config.yaml
gain_aug_db: 6
encoder_norm: "batchnorm"
decoder_qk_norm: false
steps: 20300
Rows from block 3 of the text decoder, named by matrix and row number. Rows with one number belong to one neuron. Each number is 128 + 32 x the weight over its row's rms, rounded and kept within 0 to 255. All counts start at 0. Numbers have three digits each. After the name is the row's rms in percent of the matrix's.
# fc1: MLP up (decoder.blocks.3.mlp.fc1.weight, 256x128), inputs 0-127
# fc2: MLP down (decoder.blocks.3.mlp.fc2.weight, 128x256, transposed), outputs 0-127
fc1.124 095:154122164125171088121125144150133107128108096155171170088152146110139102127169154061139127049095139120088164180114164154179122154144122132136122136172102118132150185149117146078125118159095070084141181114164151097102066096142176089098120130153128139125166150127122112119147141108118191134096133130177146203119101141216141075148157096128079153082104137144059143105123179106147216151141
fc1.125 100:139111132159116106106092103123165158137109105205074191101085147132136133115073172114125173130127129114087059128062118104120161114158091092135075139136111063067079166095126172147132086108070188157180108160150116189079116114047131098155088097143155119121105177146122136122177132168137157116082103117076151148118145111152124103066098106159116183125124129134156134138142149092168130156108
fc1.126 112:206158152080082184131135137127137142116161126137090113051117120105179157053150118134095160087111187128139121126155112118139199147138107172089191183151131084063121122096080149159175145137090152131086112112100128101142169173157193187149136106102082110127099118082154132120150109073125149094140124150118173094157101166137110105129054125169135076163131141185140124103167130138122134142121
fc1.127 090:162091135071169083116114155119085128125141125110118160152154068109173141154114097163107097145102128181157152132082160133097133151144128109197068103117086087097109131120126135165192095121100166165083137120163126140173114147173124182088125124129134143105111101136126093132140148091139170136177063135118118144130030073151125196124134145100120174170094168190148158208153100121143158099074
fc1.128 098:139113130199074105126110125115133090145153060178165155072122139129140136074105180062121162107164123098066117129151118136103132087141119139128164156163090105115106123110121101147053143128126068119094153164095133140162167143118149142113147138115174166080073122135183146169131132117118088121080152074104062151101042154141114121138084166077099076142164139162120124077161115098186157136166
fc1.129 098:139112115151175113130150162094123138137076138101133069132139175146123150115158115146139119150173188100142106130075047100134140094148179106145159098115130128120137128167092134134144157127111133141116085169118142206128161192069139101136171107078153108112122106171126173106160110141078207120138146141157134144055123115111154135092152141152116138164124171183080066121045127062081102103191
fc1.130 100:128098090136111098159113126101105127176175107116142123156172109145076158104175135149085156175090087178066102102105123085128087196113119068191113038177142080186069150141110149113123125089177131121174144104073082114098103131139126155104118140092133106143106166156128124079175153104142128133108106165143118151145132186106181125147130076159110189197111180104124116141127148124157105119106
fc1.131 090:121144137153072102155116134162145141096162109057171152071104156141143133101109166162095070144103110154116140173173112135034148132097091137133112186145186119141112106164108126129182136129083160135094122156130105182146108146150183166131091198104144143106097167106083051190133139120093186125118152087076150116144129129181126120148099118117096190096073115140138146178156149145138169161107
fc1.132 104:146134149168140174147168125162141146162145077118132178081110134114144140097164096129119071103101162119124122145122149190142105120063123217154136137116142099176141118183096148106162176175079101097176158160107183153215123087129133106097105110140151128077058079112159118119112153135100080158153101124151086104176095183143098108141105086084082148124123148130114128144190165126161183133113
fc1.133 100:138186123151124153132079052111172184095139124211143081093098155145152126171156133113153157109123110162151088154128163107167106100175187174144076135126143075159133151167148163094094139130174146177104109101078165085169135136093086082130131122124179142132048119120110098121162138159143152116134131111118157063131132106119084127109161149169179169117189129134143193151061122130149097139138
fc1.134 097:176170111140130119120070159079120181101120138146094148124089178177127147141126175070078091142121109050148106097139139157146094055167103144119091155141180161105065118114120143170165147124098122132141123121106089117067151024187112140076122076113134117166164149127157168134115155129129131093098087141121086045142094120129137161090102107142120138140115212107171126112123132117116157135148
fc1.135 104:121079096135150143051148112086105102122181119166119171137115118074097145170142153108074078169126186094199103187127161121134122113134101081099050133135115161167152139121111188177098213194126125184115110127114114129095111177116124126139125156091132130137166168140112177129124116124102134175131159109181146105107130089136097177063161105142171100128115084126144118120061093100158109136125
fc1.136 091:128188170148112115117099151156115021173171142163134186135109126142149131164156068177058101140135140082100107100092116151130153135109142145159148115123112125091194118118142130143120095133135180105166161099135130077132164146112182198145132112084148175138060111129093063155155111112097148197124130157136114095178148138085108154163148166139142084146086082124096137128149144149077073099149
fc1.137 104:130120192101088171127176192190175126150090154080150067138093138147147131127149092126150124091109095120147160194083127128108151113183163178116118131111090142172160099122076116111168167119136109128094130140231187120129137148153108174125086182097134143069107166090107054153155101122153155122112108164171130144142117166203130133117141143100125147099111072144148143138120114109173176119100
fc1.138 096:103112094115117079133156166116097119127139097152150130099075114118110170109097126097152126127160075127178088097173137091140090141106112066116131130144126053103077096151110156151169100132094113103110132131159119056119117169127104152153090081114136099204102131118160078130154082155126109148127086137128136132178071191107193059071157090111114140146078073157115101067119117200107131138178
fc1.139 102:145155118155100123200045165191173155138168133144130123138091140123153139093109149121193166111141112171150102132111102124143180168122151122115152083089091129071163123166152134138081130152183183097132124147112187133146160196136123130122127133117108169090108132141159150175129081128085155161082094102184141130133060089114147145158114207117128112092076185160076086131156173141130112124179
fc1.140 094:094067064132082151198137139139134132132153087103126102144087128125174114060125110123160143117083098148102134087100163131165084156123138114114160078172144157125131123161138152134170140187098160145095170136131133134141112121120066101046064187154175100181127124133153095108171130151131174114168148115086146172199148138160121193158139174109191131084094130096120077111124131132113096080151
fc1.141 109:061096117136090200108129220155155166209082167161115127112099094150095150148131152102176170120077115116152122119157143120095113106120151127132123102182125178129093141117135147157125118169128127112123148060126104104135174083158077104153126086102127069085165140142148137144151124071119146113131104083127099187160191145134141134111105085119106165195202084109163126170118104123136088093087
fc1.142 122:142137111075121132183135139118155111132108067134122055091158105135133172179102065132165132085155162110103134051163194154071135092107150136162208144131094071160190128180106148097132116150088118173136138162138146155137125095041136120121091146074094105155138126132103141164158173114110135149065175148136146123109147160122116120079193133171112120162158160160093171136103130101121146112131
fc1.143 084:155069154131147122102155096108122109146107074181145167130107154080118065115105127158163113131150142101087137064136096165130111119111109137116099122145062111178127181104064200121099115162108101114137098038098084062082091139131172145122131137124139097164170124087152113192115100111156147061107137166164145120090097138146147169124143129142113076112080125123058122145099104079180154118166
fc1.144 112:101168105164135145118090111145170215064119127148162151058165089137180151154119188144128144121156140126133091105091147110133127065187100131097091094152106123113078180155143137085133160101143146135101115133089071097131136128134149164112066145119107188151126115112130172087157133149139160147110190122174136080084127154097122171074134074130139105165125172119124115067195115151118119076190
fc1.145 079:134102167103115097114125155150107146116109129131112161088065101110165134149185135167109142137098147108170135126144164177132132105076126191176102091081116149108131147160131079142186143175139164072130185152171112105122138166169135122172093168125112126096104157111114126114190174085110189142123149116059169129182070107123191160134119136108049111163126074075116096162138072114170085119110
fc1.146 084:124090119128084181117096126137102116108107098170121131186115125143146119081128096064073101099086123165135122107107115138119173116097150137140139162133127161159139100200082175111092138143147115121189133145102156178151155127089140123134116141147160104197148169146115109135115212122087149124178065140143137154137087219089140174150200150042109131123120159079120198082124146105161134133130
fc1.147 098:097132125130018106176096160128130096144094082112097078110075090109139152136150133121120133114110091111076164127107116187105121113148065159163079121130145044145155150125140151080126115076124097110156176080120144095181140156143132104090190170113139092097096148121163103147159159086072129088095165134074149144111079136129146083102123103102123130171151121103106162148176105153193125184108
fc1.148 096:113163166109072176147200114097120159165120091106143096130077176126111188115110101122145072148097106161087116111067171129135123112160115129160119080133085133107090119106073131159161099109074114111153171117165093109135132154111126103109066107127151138104074114164153137161154158124144126093139093094133111098142068089090074116199133084186208160183120150112098092156140151188158148094136
fc1.149 114:113118159142085068117120170102140160124182125147114104131123119129174124161104126128151183097151069143146143122053131148150132125148163188152158084135159086141118169115117096069122096124120111083130143099063154117115139152156093143164116141112102088099150070127057116130122156118123039169111128110121097102100132188072196137101174184200144080159171177098084140097117170157136130099122
fc1.150 103:209175051108107123142083115089123084117148191106142179092108160138052176133103152108100142110101151128140147194115154143124102123128143147138103086135128094095133130116111163106113157151097124103117126084153152076073170150130085168098138134129160156085100099179152105179167143103115210111169107100092144079164074082137099086131123157143165113095098152179132109135107120188102180098136
fc1.151 116:071148113112059108166138140094174127175112133149124091139158118138164151123139139137152139192123133067198178102128136153133161080148095105151180099117127085115106090098135156105120134149128085147171108088156148130181141090148125155082129096172155152088111186148093132152087101099149112189104128125126091101170077178095141181191178097080169193125103105129119170109110179139160137084178
fc1.152 077:062126187155119126147151132111186137134162085137159102127151136118145155147109123099103155151135170156166146117193090198134150102104185091120117096202173112154117132134153168108163080087103139116132103091162153157155093153123154086125114130189157140103109140112113179099160134088046158096039094166106119148138138129137156156121177109174085159188115116120107068126098073090166149140147
fc1.153 090:160164121096140103085138154141124131177103023100119124088110148175091167161124146167154114090082156092212191088135143092153113073161200163175111125148096114111174143152146126108138132132136141132102114155103103108091112118111157065142156134119170107077137088147132128126140048143103163153193095158119152159140115090127173128082148084188128157134068143144112090134145105140160101164148
fc1.154 085:202114056115116130172109085164170129113156089129138151120168152137116173092137117139137094167104087147078112113173178135104099116111144141208096092174040140164157124127108147139116097184119150119089148141133087147144170084104111170155157125110159108144071141080183137131140137145088158120174141106112170079173164120124114101146159139074126089163113123147071179064134127122166153077085
fc1.155 103:111148140146145168094122140148137129161140141236125124164136063147164204207159091139077115096205114130153108099097082185101122095089136066128113132151076149150122151160086150173085196171077127174155070182140113151128092135127093120134113110114097122127147142133126129198131151120154090086144149150151157127125182073132118143110101148101129148162154103158097089141106115122105143165108
fc1.156 100:134120173130142153143143159139162088173092193114178159133106156130139138095148190165095141136162132128174109111132112100141149067088141135153168210142133136111170112214125161155147127124099143112118095097159107126108122140089195149132096097046108078141112124126124128126143159061107105088125089171083140114093175060154109128204129194129148092174153132110109159153191143135077135143136
fc1.157 103:138107142163158110151163110110101195153109085095153154140098102112082162143121175148080084131118149159148140101120133083135104062111126140130102067091180154095148148143070150130097142125161115089144135149091132128096147105140157094123089135117088183125191186136202115156141107186127133100074125226130107090154141149174128125109182113083210129136156158144133140149076157067097118098108
fc1.158 104:109085118215125062124138170141128177156109167125124128166082073146185085144109110150180069151098128176154111161139162158117167076147162082141113151137109080117161126108133149123125129121132156060165114170124140150130134128071135079193106167053198097148113107224067077095161118117114137155081134126108121098108137109141143151173109131094160134133132149164129148109119142146167130114147
fc1.159 099:107150113120116189154102148097130140137130152140132161110076117086176189166131097127162113090173134138174126124149163144103161122075099092141068190138183138142129172142090131171107134171105123099162162094145111125112133223136119148105119115163129127151118148077150114105117125177111105115170156101137161143110186021139136125072086160155137087117125087173121168148092164176082169184088
fc1.160 109:160070175102078127124082116143153095185096156114110074129123122124069114171094109123170142092096123106085167075056175167143152134094101112141151161131101099121163099125144161109157145164087190110103093151067109192138120132168124179096098177106178123104047109119154118134212161152120130085140127096117147109141167065146158140122120127136139143082147136123101152104187133104185119108127
fc1.161 100:087109143178135138127141118149098123156196119106126149159066126107115129195138094081090147088135113131164139196135123107122123109116173178099145178097144110229099203138099140091151099134124161146100167152125146148122128134144089084170097138094137155123110088116167099200180128060164062108160171172127153105133171126138147119122151165180120120140114162092174124059090150091125127146148
fc1.162 117:157098142199118179157094104142134143147120136124141108104071128155193094154142086156144146116130096100142132130153127116094125116196156199147137155109117139072100152156071181084130142097196174146178124115115129161182140112138081109071117099147089122129069091117181099141099133171141122107160186071130136156141129153067083129116114142099167193090114119174151193082100154100151154146106
fc1.163 103:135107087093158108112110106119139158169077152138092084178072173083110122125146073114161112124163140119105168084148149125107113125133103113193179151194135114098148187161118179114140176113115081142089147153143147166145131144117192117167101077148119108105128084122203118109074085130168165131100068176163094139059132119174124120087137095152143157153163158128111084150129071168147110080082
fc1.164 115:171110176107125146093130170157135036133157149179164134155103068115125092128070137130104142121163104137140126132118080140110126139120130115143172162143177157114088145097138110145145159110167155171108128082141120150091147126063112073063085135144097098144115198061139102156194141113040124127111111131125097166160128177121109155101122150113117176084151144160128088066204090108104137117081
fc1.165 094:092142168121147108171126075092139128102131160118106144093115129157128133168125137105150184140152122200168150124103158188111182164180127148116128123161154085121126077130130177156129144078141194143074131161092065114108147138155163099130148233114104065122156159120139077154110184071139139169084154121163094049186056117146138076111129102129123156132118156102124112136138155156130109143119
fc1.166 098:069135140140159133084133145169135108110132082148175086174098093130087085158117163143107101067150112076083142140177135140111144112122144095108089101126109048131123126096108125108169140112137093091154185139044137149139109147083134157141073139122129153103069176154170177160121189087138162146159180113144128144151140143124038110101155148159091109101077121161126192072119125109161171107148
fc1.167 114:068125154132067112133090172130127143166143174178150137108198125188113167201113125109142130126124141165134179109137149151108141114167071170169155125200114124081098109111131169112149103120148161150132162142107119150142166066149160196144135095077134131175164138138098131167126130094158178137118131142073142132173161181124066188139098084149101112143095157077177118117146158177163121112069
fc1.168 101:151092179051141129127141150130141153145175089096148131126112127093137168148148134120153122135121182084175097161136150054118123071118115163125113160144200138134123103136111119162161151157123131103092066167135075169082064155126094147114100174106181188162119142051143176094092137164102122170104105141170112143103119077129186179126125132141096094119121109113105153128074191115059150165138
fc1.169 091:072127100086153124135175134135130114139154109121130169086125125089198146148127169143068094123118133130209127146124128143120088131167056123100164112138162126117171160115090083184174169132128142167140120151182094095105157133133103115172163119146138176109110209087151021113131108161114160067127102077112116128132121127207088180109092144096131107109129150165154104069121141091145113101141
fc1.170 106:152182133120116069132132108118144136182102115088182158092106157168135114127158140126144158103159105136104106163149110100151203113100128053104101112157135183074106153155078113122175165096096156099092157122180124103188131121118034134085101143091129127126121113144213115119160118095102179119127073113149158092154127085091075118164156173122134103131087098181106060139131113096118135083106
fc1.171 084:159106127030151173135140159132080057112143160185146052116112162100169174089112118106148156109126147128143133131145125172178157111147124108129106118155083115137078138117127147101165140117125074158176130113083104185160203076066140091127137099152134093160125154122090152086119157065178144170124097146151153102160119143139066148141124095151131168136136114106144068135072103173136071115103
fc1.172 098:126126130114146160113091094165096060167191088136082169156101155107134192000130140120147170086076120147149126094134028158131134103143110106147067126110141128125085093109130133133119143139148121120134142139145085026090145147142179157131152132153132107099114134210124092162087138161138083117108168148113156141155130182120133123104169114149132129147151141144099153093082161116120122152107
fc1.173 110:120116188131112104071119076100128112143157136142108089093066089102139135154172133128119149118109173123183157172157147165147156156172132131114145201188144112139145162125180133126167101084083131129070220133144130112170139139147114188192136166098144102085140142122096152166162113063097125086179147131110171156171119148124142111099106116093060185156123139126155093087145131150106151077173
fc1.174 123:136122100158170104161136141056139169152187131133168141097192090100141092131139143054118116070099100108142195103138077142112181133192098128118082154141145119192076139118116134148146203139122055126143121119098134141110122051139133132125154128105155111124098114158151113163118107129089167118160186129110088135141117129095128186161149167160134173155134082091133088110190217123125150127149
fc1.175 104:164129126169131099186088112126149147155101149115091127109100100150135129170127095149140117100092079081107061171146138149123124194145127145104115117091091125072140122157075154178165153153060097232121131134135134155123163113132110127150135068094159136104140101137169093134088129125139138066155161087100149093119082114152119185137048099042171178094174106129098124110135122167122165097130
fc1.176 106:084124139096140115165123110103121098123131143132110112095147144108118182173108164138163096114107096158131142108091096123095120155201111078185058114116126153124079120131161101119166155106103082154175164108132138100067149095143157179134118082142149184121155086146145117088165120095191160077074093117084178127137065136120126126174166172119069071145036100096106072127140095146106097130140
fc2.124 089:129182105114116095131140167111167162117115185091118134106037120122094125157146107149113108164107149119119147086149169073156155144106148166099109108091105130178100143179112146130089146117148133115118148118183134150097154051160132113159134138163174175117164167138201155095088175161108064146177156108091098197130090091159131076093144115138135104192147149182142135117147141088102197166091
fc2.125 094:107138177144127095147151158179148134134064136121109102150049061178090108150139096172141111125114192164123175183165115117147111162144141125159097077136147117123106135127116116097101123117159152167113112106133097105114116159098160130165090216141134088136125151092073109185168113118098160100085132110122108108141106131155095123135212124185169067161151094187145124097104130047102158081111
fc2.126 111:164113136133120181078139146131108110129156099136184110103088130126119150105101178102085072128112101183171137120094139147110122165099137115206063097088152118131175138094117094118099151118096121143106095119059100107150088157092112124157135146112147100153163135037087097122147129101118152133172118096204083099071154156167133084048124078107118138148168097149094131161144134060090165093145
fc2.127 088:135115129094091146097142121099199132136130139138154033136121084117151129109157157112107126119147109141122198146109148105102127151053113155128144139121113158092180157095132128122135185116092066118119249077186124118185156124151116149147115119133101083078156163175100122144114117124177175148190160132122145090148084108098134148188165084129095098086120164089130112114069120104167106148145
fc2.128 098:086163110119146090184163114166166100143155128115175097124164101123130158165150166091129145218130100091152163123121122132109175075034080111161099163155145118093166103143103059059165113130115060110130172113117082077165157099134121138108124149150162091158157153180126165165127143126102142144182160141106128105172139123115094090058158095092166111141128169141109139142161092158113153112170
fc2.129 101:115032116115076108104099173121107103127123158125156132146173113138117135047140113104121126161119149102155138120138060065087149135107112076107157128091193161065094142106161170115161144113174122110186170146106152123113118135137158146110144153138122116122125100178103179090120084165110124148149130147083045137177058095139081096065102147142190119085112138128181165107138084123108156124154
fc2.130 091:100185118108101135180135114114129101132134166072096137177081114171146119134130138084112101124090072171110118106153150130120210132109170054191098142163131145089142090122109119115144120128123150125120096110131116100111135146118074074212087089127114135098151112162136153166108183069156104205178127111119149155141158105168168145114157185115156085122141126110097150168143146102160046151189
fc2.131 083:114151169106150070161132111139122097109076094147112133174151137120168146108151175138107149160129058096119119137157046078161113134098165136112142126132207112102097149084061146152105130078120167093119069132150141144177138119089152099143098143169120164137108119166136108168172135117149060131165219088123126169156137106119112083174128174126104114103104163143101201108186125144132115123056
fc2.132 115:137162121089139097114174124172109125102105085112163084157096153158179082094126124195127139120146152124126158089143163147104175134167141151125131098127113163174065149132144048107132137098144052155138116023112123113184099134175095160142111103136114072099136170094158086118141089178100146112204143153125087194114123085161122082094081134123115123099130144070147152116156159086109118122134
fc2.133 108:207090155069168134112155123175129134155162101153138132169207167064179166099149166160142127147098132147130106137143081098151044095151087155097086144157135111156146121146125118125094148143122148110091070129103142119139112077083131103137127145106102107091137067120084125132209110170147134135108167132094145066120144081087098177160139160171138140126137169163113192119123123134180116113060
fc2.134 096:127151148141133102092083089114148092079132152158102190135136181085125127141097162188138088082073140141134074116148209153111135176131141155104175074174082118121147127099118114132161124120111106107141139054110122169123127072097136135097171164146127125115049165142150137214096130158098137069132160160108092055073160096151111139163156088121135133104132177106142174131069154122128134123141
fc2.135 115:094062106168121147128161140100143073110114126146073173094177090161143181145102136157039128152188167133136099131095171179144125158129099096110072156079145150148130101132098108146173117106184107117107185161155130169147193126169068115172111145118185166123091167152135146154082075152114130182165140156150179125109089131136140092157121115131176132112156201120133160122138126106080144139105
fc2.136 104:128092108156111188113090163115137156150100086157099095101167090138158099106075204132103146083156121092091077108064119093101149197115105099087086108144120135160102092148132105103098091144130082132137119123195100140199118099128145125087123106119136104119151084129171128102127151132208162156128104168170138086180117102090100179111148126083149158024131158115124109119122101093110087156160
fc2.137 109:142118103103142110083123082111166137134114190079116159143099131126129122189086139147128169144092152200158180111219041107164119120168135118130179114208108093121116123129080142161150122125170121123146147134154103128121091143118165157148146175210182128116104184098163131196212092146131152131129180131117133110104121100155130091139115109122134129157109084072131104101090153143117133184129
fc2.138 082:121099194132124127174184131113160088133119119154146165124142092114142163104173163127124148126150114095104131129143164132111134085045124080079088160176173126125096142109155108160135133167122109111040063069114143112103132115153157123147115099156092130178091138094156174171085155083174093108127098125108197106127086169118147125132176200083092158130106117144145116075190129088153176135176
fc2.139 103:106113110197080130098157113103116102115106155118126136180108091088103097167125135110152109079118133133112080122123139144094163111124155103122110114055104159088076109157106123107128111158111166151179158119130095124128145211152122152122057137092150133164071105166140200150165068220153094110118125112095172122174129103145088100168141164112115157094088177175188184108073128104133125122167
fc2.140 085:168088159190112161170135152124135147194151148171156098123124069130083133134084135163119136133093158143162136103108134166161153148078108122159107171106109169114126131127134159107130123120089159085165161175133135171125129183143134079050111118154061098091164145101145147110153154069093131148214100134079185085078140100089121075138095116111167116137158123106167126120182147144183100111063
fc2.141 103:137078134122181137091109130133082103161130111165122209074103136127118145132116146055144124086065130143104146095147120174106100135140099147151067110088148120063213149122109137134156171139119083134107089171134126135147143097187141174108138121087081128095091158128109113148138089104129078077116097097098136126144136192138146127152137102084169201136174143096163135208110156144126181187150
fc2.142 125:127089160176174148103097082185159123170138143122135146137180153176127169140127169099130116153150128099115089131096131100094141052144113157115177111144074143158158135095081118083144093207098144135159137102173182054126114123150104130144138088150116063163138103175123115073095118101110159202129087169142124133103145149139159102127112165167120149161162093126074110144228162136134101160145
fc2.143 090:216138095132155145107145153097117067081118133124179091156103127126121121120116111189122123115144112159134103160136094114073118163166046149155161170058111121125154106099162121091133162178091066175158066141110093073148166128097094154111166175120145111135118135123125128145127164097099081166106148135187159087178141114140112097168083119162155172120134139101107120218082153170134149154107
fc2.144 113:153107085164124140134148107142138110130113153135104104106064111115090097144142154095190115140150113099214122114065107083125097156112079183098179189133120111053140155134151129122128166112111102118093090103135134137121120107112145115115121178090131098161073079147139168173097134070190073132143187083087195116118140089097147119170135178143142083100122102099154147054072176124148105124139
fc2.145 090:110145133144112152133125130164130111064082142156115084117099150160143060096113123135084102111136155113174126125109127145151125155184117154097126161112142157155093120151215151133156095100061097078185186087090142113154123155176116119221096148120085142092165130143093097088102154130131119177135172135105116132109146102054112137159168122158083064100150069089167155166149089116090162177118
fc2.146 085:156114154099117163190102149138150105194148198110149169168109097138144056086085102125162139170128133146113156128082150088146148071151101094157092141122079075158121159128105103167141120124176179118133086146197153139144158131145055104167101104206142119123155115122132131182117124106122126151124140178106148136075083174145153192118084157169095162176096127153157149144125072167108094112105
fc2.147 104:116079108131161124140119183141189151125144122140125123136090181152119101158143117106130125142179167099192047143113085106087100098187136111159141117134133097132128157083116166092151101102211125071086129103127114136138149104097168091159138107122136134146117111174160174121083148127095090154128165180096161150079131147238142125150140151152131124041105110189123113081176130141131134069141
fc2.148 097:131133191102162176109150132218146142096147181164112090115174145116094156110148134116087140091124088150156173129087146150140140145137111105114071120084123143101083059163117114136142089096190075102177170107122125144081194102120128103099129143137167111061147142135122118146102189110131121127139096134170163126103033117134143196193096120113101152127117107130110142145134097125102075130050
fc2.149 107:092123154066106107187114188107156133192197171151094089109145096123173128138100110084083120079157120135122135083134168149143118113205118131132105100149125146096105164121142052097156170178138151135173162190085135171170111174101158126139127168164111080132117117115163180125135142184114188075125154131167149103113135105094160134115153143132196118110142172207122150111098128137132112166110
fc2.150 101:147140198104152086130106068092117080149090137130183109135113144108136164116146080096147152060178089170060093151132116112183100146093118117111155150129120124129205122207096152137133172167112122126095124170134153107166167054144111105166164121146081073150107117094122138125147180156118138116109135114142153115049125109141134159156122196065125104134085133148129144147156131119092097147207
fc2.151 103:125147077102107088180113163099158116156152141136099102127108109123117108125143064147087142107156082124103170072161161174111124155125066088096139134175126138182150129112099127125129116170113050109151078159192124122122084180142093125175136081171124129151146082189164129108097158099104103130102107103149155087078172137047096209110118112172157192121094164126157136125134159090094120088119
fc2.152 087:080135108093176099137125135165071130178165179147174111088123110043163142149119165102151120109133138121109121073156152201128135110177164151087191119106126150152153102097212153118157150133150189118105124185103113069133165145130069096127115074155075170114166127097086128157185114106142142122121093108120136158156148115113096151119144121126156113096177158117126130072189113107154080157177
fc2.153 094:176138207116153104120164094130099124103113173129084097104150147099149123189126137110130176104094035117089153121123131119137105140128097166091119098063169086147077117138142100135125124085081085172158125102142095091159120098133155156116106164103123145106076139181096113103135149196109107084094156090142138153052123170083174204136137115104136133131082108147075143119143201072158137135139
fc2.154 087:126150145117131089127143133214085114163144121057097136156151112133100112119122099058180163135132162125101149133158146157188131123071150106119121111159143179115132134158109126119072076088055096154123144097090154114102105093161082098134114126167107072087104181125095082181102109131145094107136094101099180126130119207106126088212134116108128122133160204088154143152180137098108140152154
fc2.155 105:164152178091132068144137104126166140105135165134119161151157078078168118178101123132095124145126065068134133090158123120101099090179088106115104159216113086138097118150098057122134112125126198152122137092128138118183112128144115173142165134142159167162155146160107127159114161068133120135161195093082154154151124130191118175084150159109136129102117055111112109193157161121150088138068
fc2.156 110:104057130094133112142181095086141135116120073118060081152172156076153108121144107179108163114178121131071077119103116147136182162123168067110106129072080109117111187183104135142130128094158078132123112142103113095139094126156135081203110105093158136099113139167193132114144142105088087078118108137121075081113123109133145131103111106152131111113147105131063160179091149120083130099202
fc2.157 098:142123183120100126127087186060134109109109077136172141175163167113180054152121133135130132192125144068096154136161172132107119199134122111098123132131076106085116077140183169153173157097155121164066098079153184133118115097176118103129189161139150160176119121099158107154157113142168167110134173098128129140116127114203104117073118150128132139166145131149189152074143118122139176126165
fc2.158 087:096138099136185101090125179123095052117072113060122106140212174139117109088115142149142131158090159112189104145101173134208133144125140073155054128173195098183115093119139119135121091121154116045110100190141138125140093152149110072089153113134086101117112095133143108133163104135127147140190094104150123142065107145177130126121120110134140151128099148141099104154108143086073147137130
fc2.159 097:115139167124122157168139136151108087148094164115162137103116175111179105149171132166070132158152170094150115196104154112168100068149112154098081168113090109135156123079083106146136107129188213131106121111162110102136090102140060164080098142163080111160124138137095120163084176110142136137203131067157131124072154171108099084101132130078129092155143129086102078160185119145144088116141
fc2.160 110:164136139201168175112143127133184099174131185166141094133076114135086133126128133110131149100053169086168153159079151099100124190116083131162124105139133146106212144110100178133121118132152118088146125093164164108143167099165087111166087142211126104190153152110151181190055107114093130118132187113141124118149170116103139109135080172127084105111109100089131104108123126158149172119131
fc2.161 095:174133161135134118173107123089093182069178096111132122169189135135110140185097071042148080198100110107160128130149068140093102128137111108103183166118134178108150127088223147143113111101183120144136132166115172157173086108117169163122109127180126137116130081133097092097082150128172143172186153131098151163131145123108150125126151148098149159132097128138172161134171142128166150183106
fc2.162 124:110153178155165126128130119114131098085136168149143166125167158195142127128150120180095149116140129192102197125127106132174082108172135123121159166159114230181108116125128116160125109137179121119075146142095141160152099153096085135123132101093073178111156061123088146110146156200203113140151102192137151150084081105114085101165178160086139151121121106137074149122103156089097144143140
fc2.163 107:079104128095141112121094155155144064100120180102157149105178110152168146046158123079152146132117119115137129095140146089114106160133119118133074118181147169127120140159173168102124136114038096147148115088130160093124129087099212176068135131091107122131152140129125092115123209121205121089120141112135119115143157130101046132129137131182135138119097155127137113176140073077116096081062
fc2.164 092:242075140143075183105112176101140126074110146107095119152093131046107154125140149079129088113125091068147141122154091192115156113109121138118154124121090104092171153150106089118184187180138111130120161112142103111133064126095085082086141119172101116155104158153100139103079121074167129109173091129112091102097143085096163121164150157109097120152145147129086173143111121078118110102096
fc2.165 087:168137159125050143106116133156164166123084136088136157129168180142110182107167152150114089129101174116073142170080112128125083114134095142138184153131162083097136172152177110144107117053155119062118149174088127119128186085084216117147107104174126161129081120211126195146122170157094115116100178132151098082145134146124099080151134145138165122147103141083132132131077143121116104137117
fc2.166 099:182146125136120123189125078104103140060125120086120139129147150090103114115165156157158130147178073131126141182173063095127085114119143156080115157101193095071087137204107065085097122101096102120136153149149086185178155092218109111124150144184161135189144093102125130134123107140147094130136140154159141130187094132098166133138183159172127105121198161123134108119139113147119158117137
fc2.167 113:135107132156160161112098109123126079197134089140123051074122120120145104170155100094086086119136137068084164133110109157185105153120169156062120149164117121121154122082144107138103112215153116141101061144130102136154127083117118069106144091186139145149112164131157123105111166071174161139088133101175147170045145128093117145190184144108113128118162166096099124124141161099129137188152
fc2.168 106:108088098133135145145100119161195063072125106117113137163134148144156062208136136111070146146097102142105171153130131099133105104136130121132127100154196129145077102124102064092119124119156128195114114082139104169168138097149159131107112116145107127104068093103060116180110072100080127173173086142115133168112159132139172203105159113175091119123157135126123154110125195135067152183124
fc2.169 094:113097149086176115121125100125158083108192093134098104110167115120149127073131059190146155154160167089215093148131139142156152138150100122126101121111114188156141127163127139148139165142153179165156148163099162139143134152184100103126140100122122156106114193122140137133096133168077110160151071096053163057107104117108104116118054074095177096177114140117124107176196102140153121102148
fc2.170 113:111189149142127069173145132125111079177093132115211179129126161162164076137155151153170107097102170158103155064095106162120146135104188128139145123189116108147113147162140134102113149120137124093162073167094126152069113199115156107117122105147088132128137081104162119058111133122084132144087083094255135101086128104089155135158149121142138166148133128120184122125121130127099143148133
fc2.171 079:118125148081152155104129097158107017113128105168162092096112118108115091127155108128111127094097145098108132090128233151138100127151100087054096136116114138133133144147090122119116054155120134105130142105112127143140128115165065091159173134158104111114130118121162107095147137137148121108191129109089107113151119166079072113055115052138029131158091183091103072119150113127136089133124
fc2.172 102:208147123203114133152130116143113118132140153120144138110090108210163119117139142180113106090108144108099124166134188142093118072146108138129119154102129111149154121125089121161148147061103096176125211137133096107167053157156117113178134107102187122141137078048143112148110149075134051129090120149175103144087105082133090135110159183117122067108106161145074113160147098160137127100147
fc2.173 103:135076144145134153120186156094159119132132114102086100106122099102142080107096145135130124106134129100072133141059095115084090119174114137190126111058142095096140150068130184165123182097184129124149145155111081135150157104082145149131180088103098060116105128162132112163128196150101130088073130119133112057136085193174141122077103092154067105122159163107076106163114138130120165109091
fc2.174 105:115220159170140116159091126086136036090182108099129068124117135127087168126161089130117053093082135147155143095181173124155111179135130144178146146127142108111184089190127080106106140112142110128139110090143124191152093123135118101163166137099141094150172122140150139142157114132126146123136180111157112122118123153103151103126194169070100135153156162122154162092126150182051070149127
fc2.175 103:097129151148130057154059096107159100176135177111183141129114127152134157118171151090087131117126139140151140137113152158159148103095160174147126141052114091106192111074116113111160043139149114089073121126097110107145093156106086088143168108098152141086153115128023073168105128153126117124120102136143167152115120126127125112039172147094102122125178073096080125124174145118095095133156
fc2.176 119:201159097128118123153185088162147164169108127148123113121131184155128093151172156136106144214088107159137163113148140132203101098099149145154158180115112127171124136115165095161132137156119183105095097113141121104112097207116126128169158044154114120096198073150163167156138135139173124156107077158133068102079152143105120153159125152134147121152165091074107096116113122053115119114090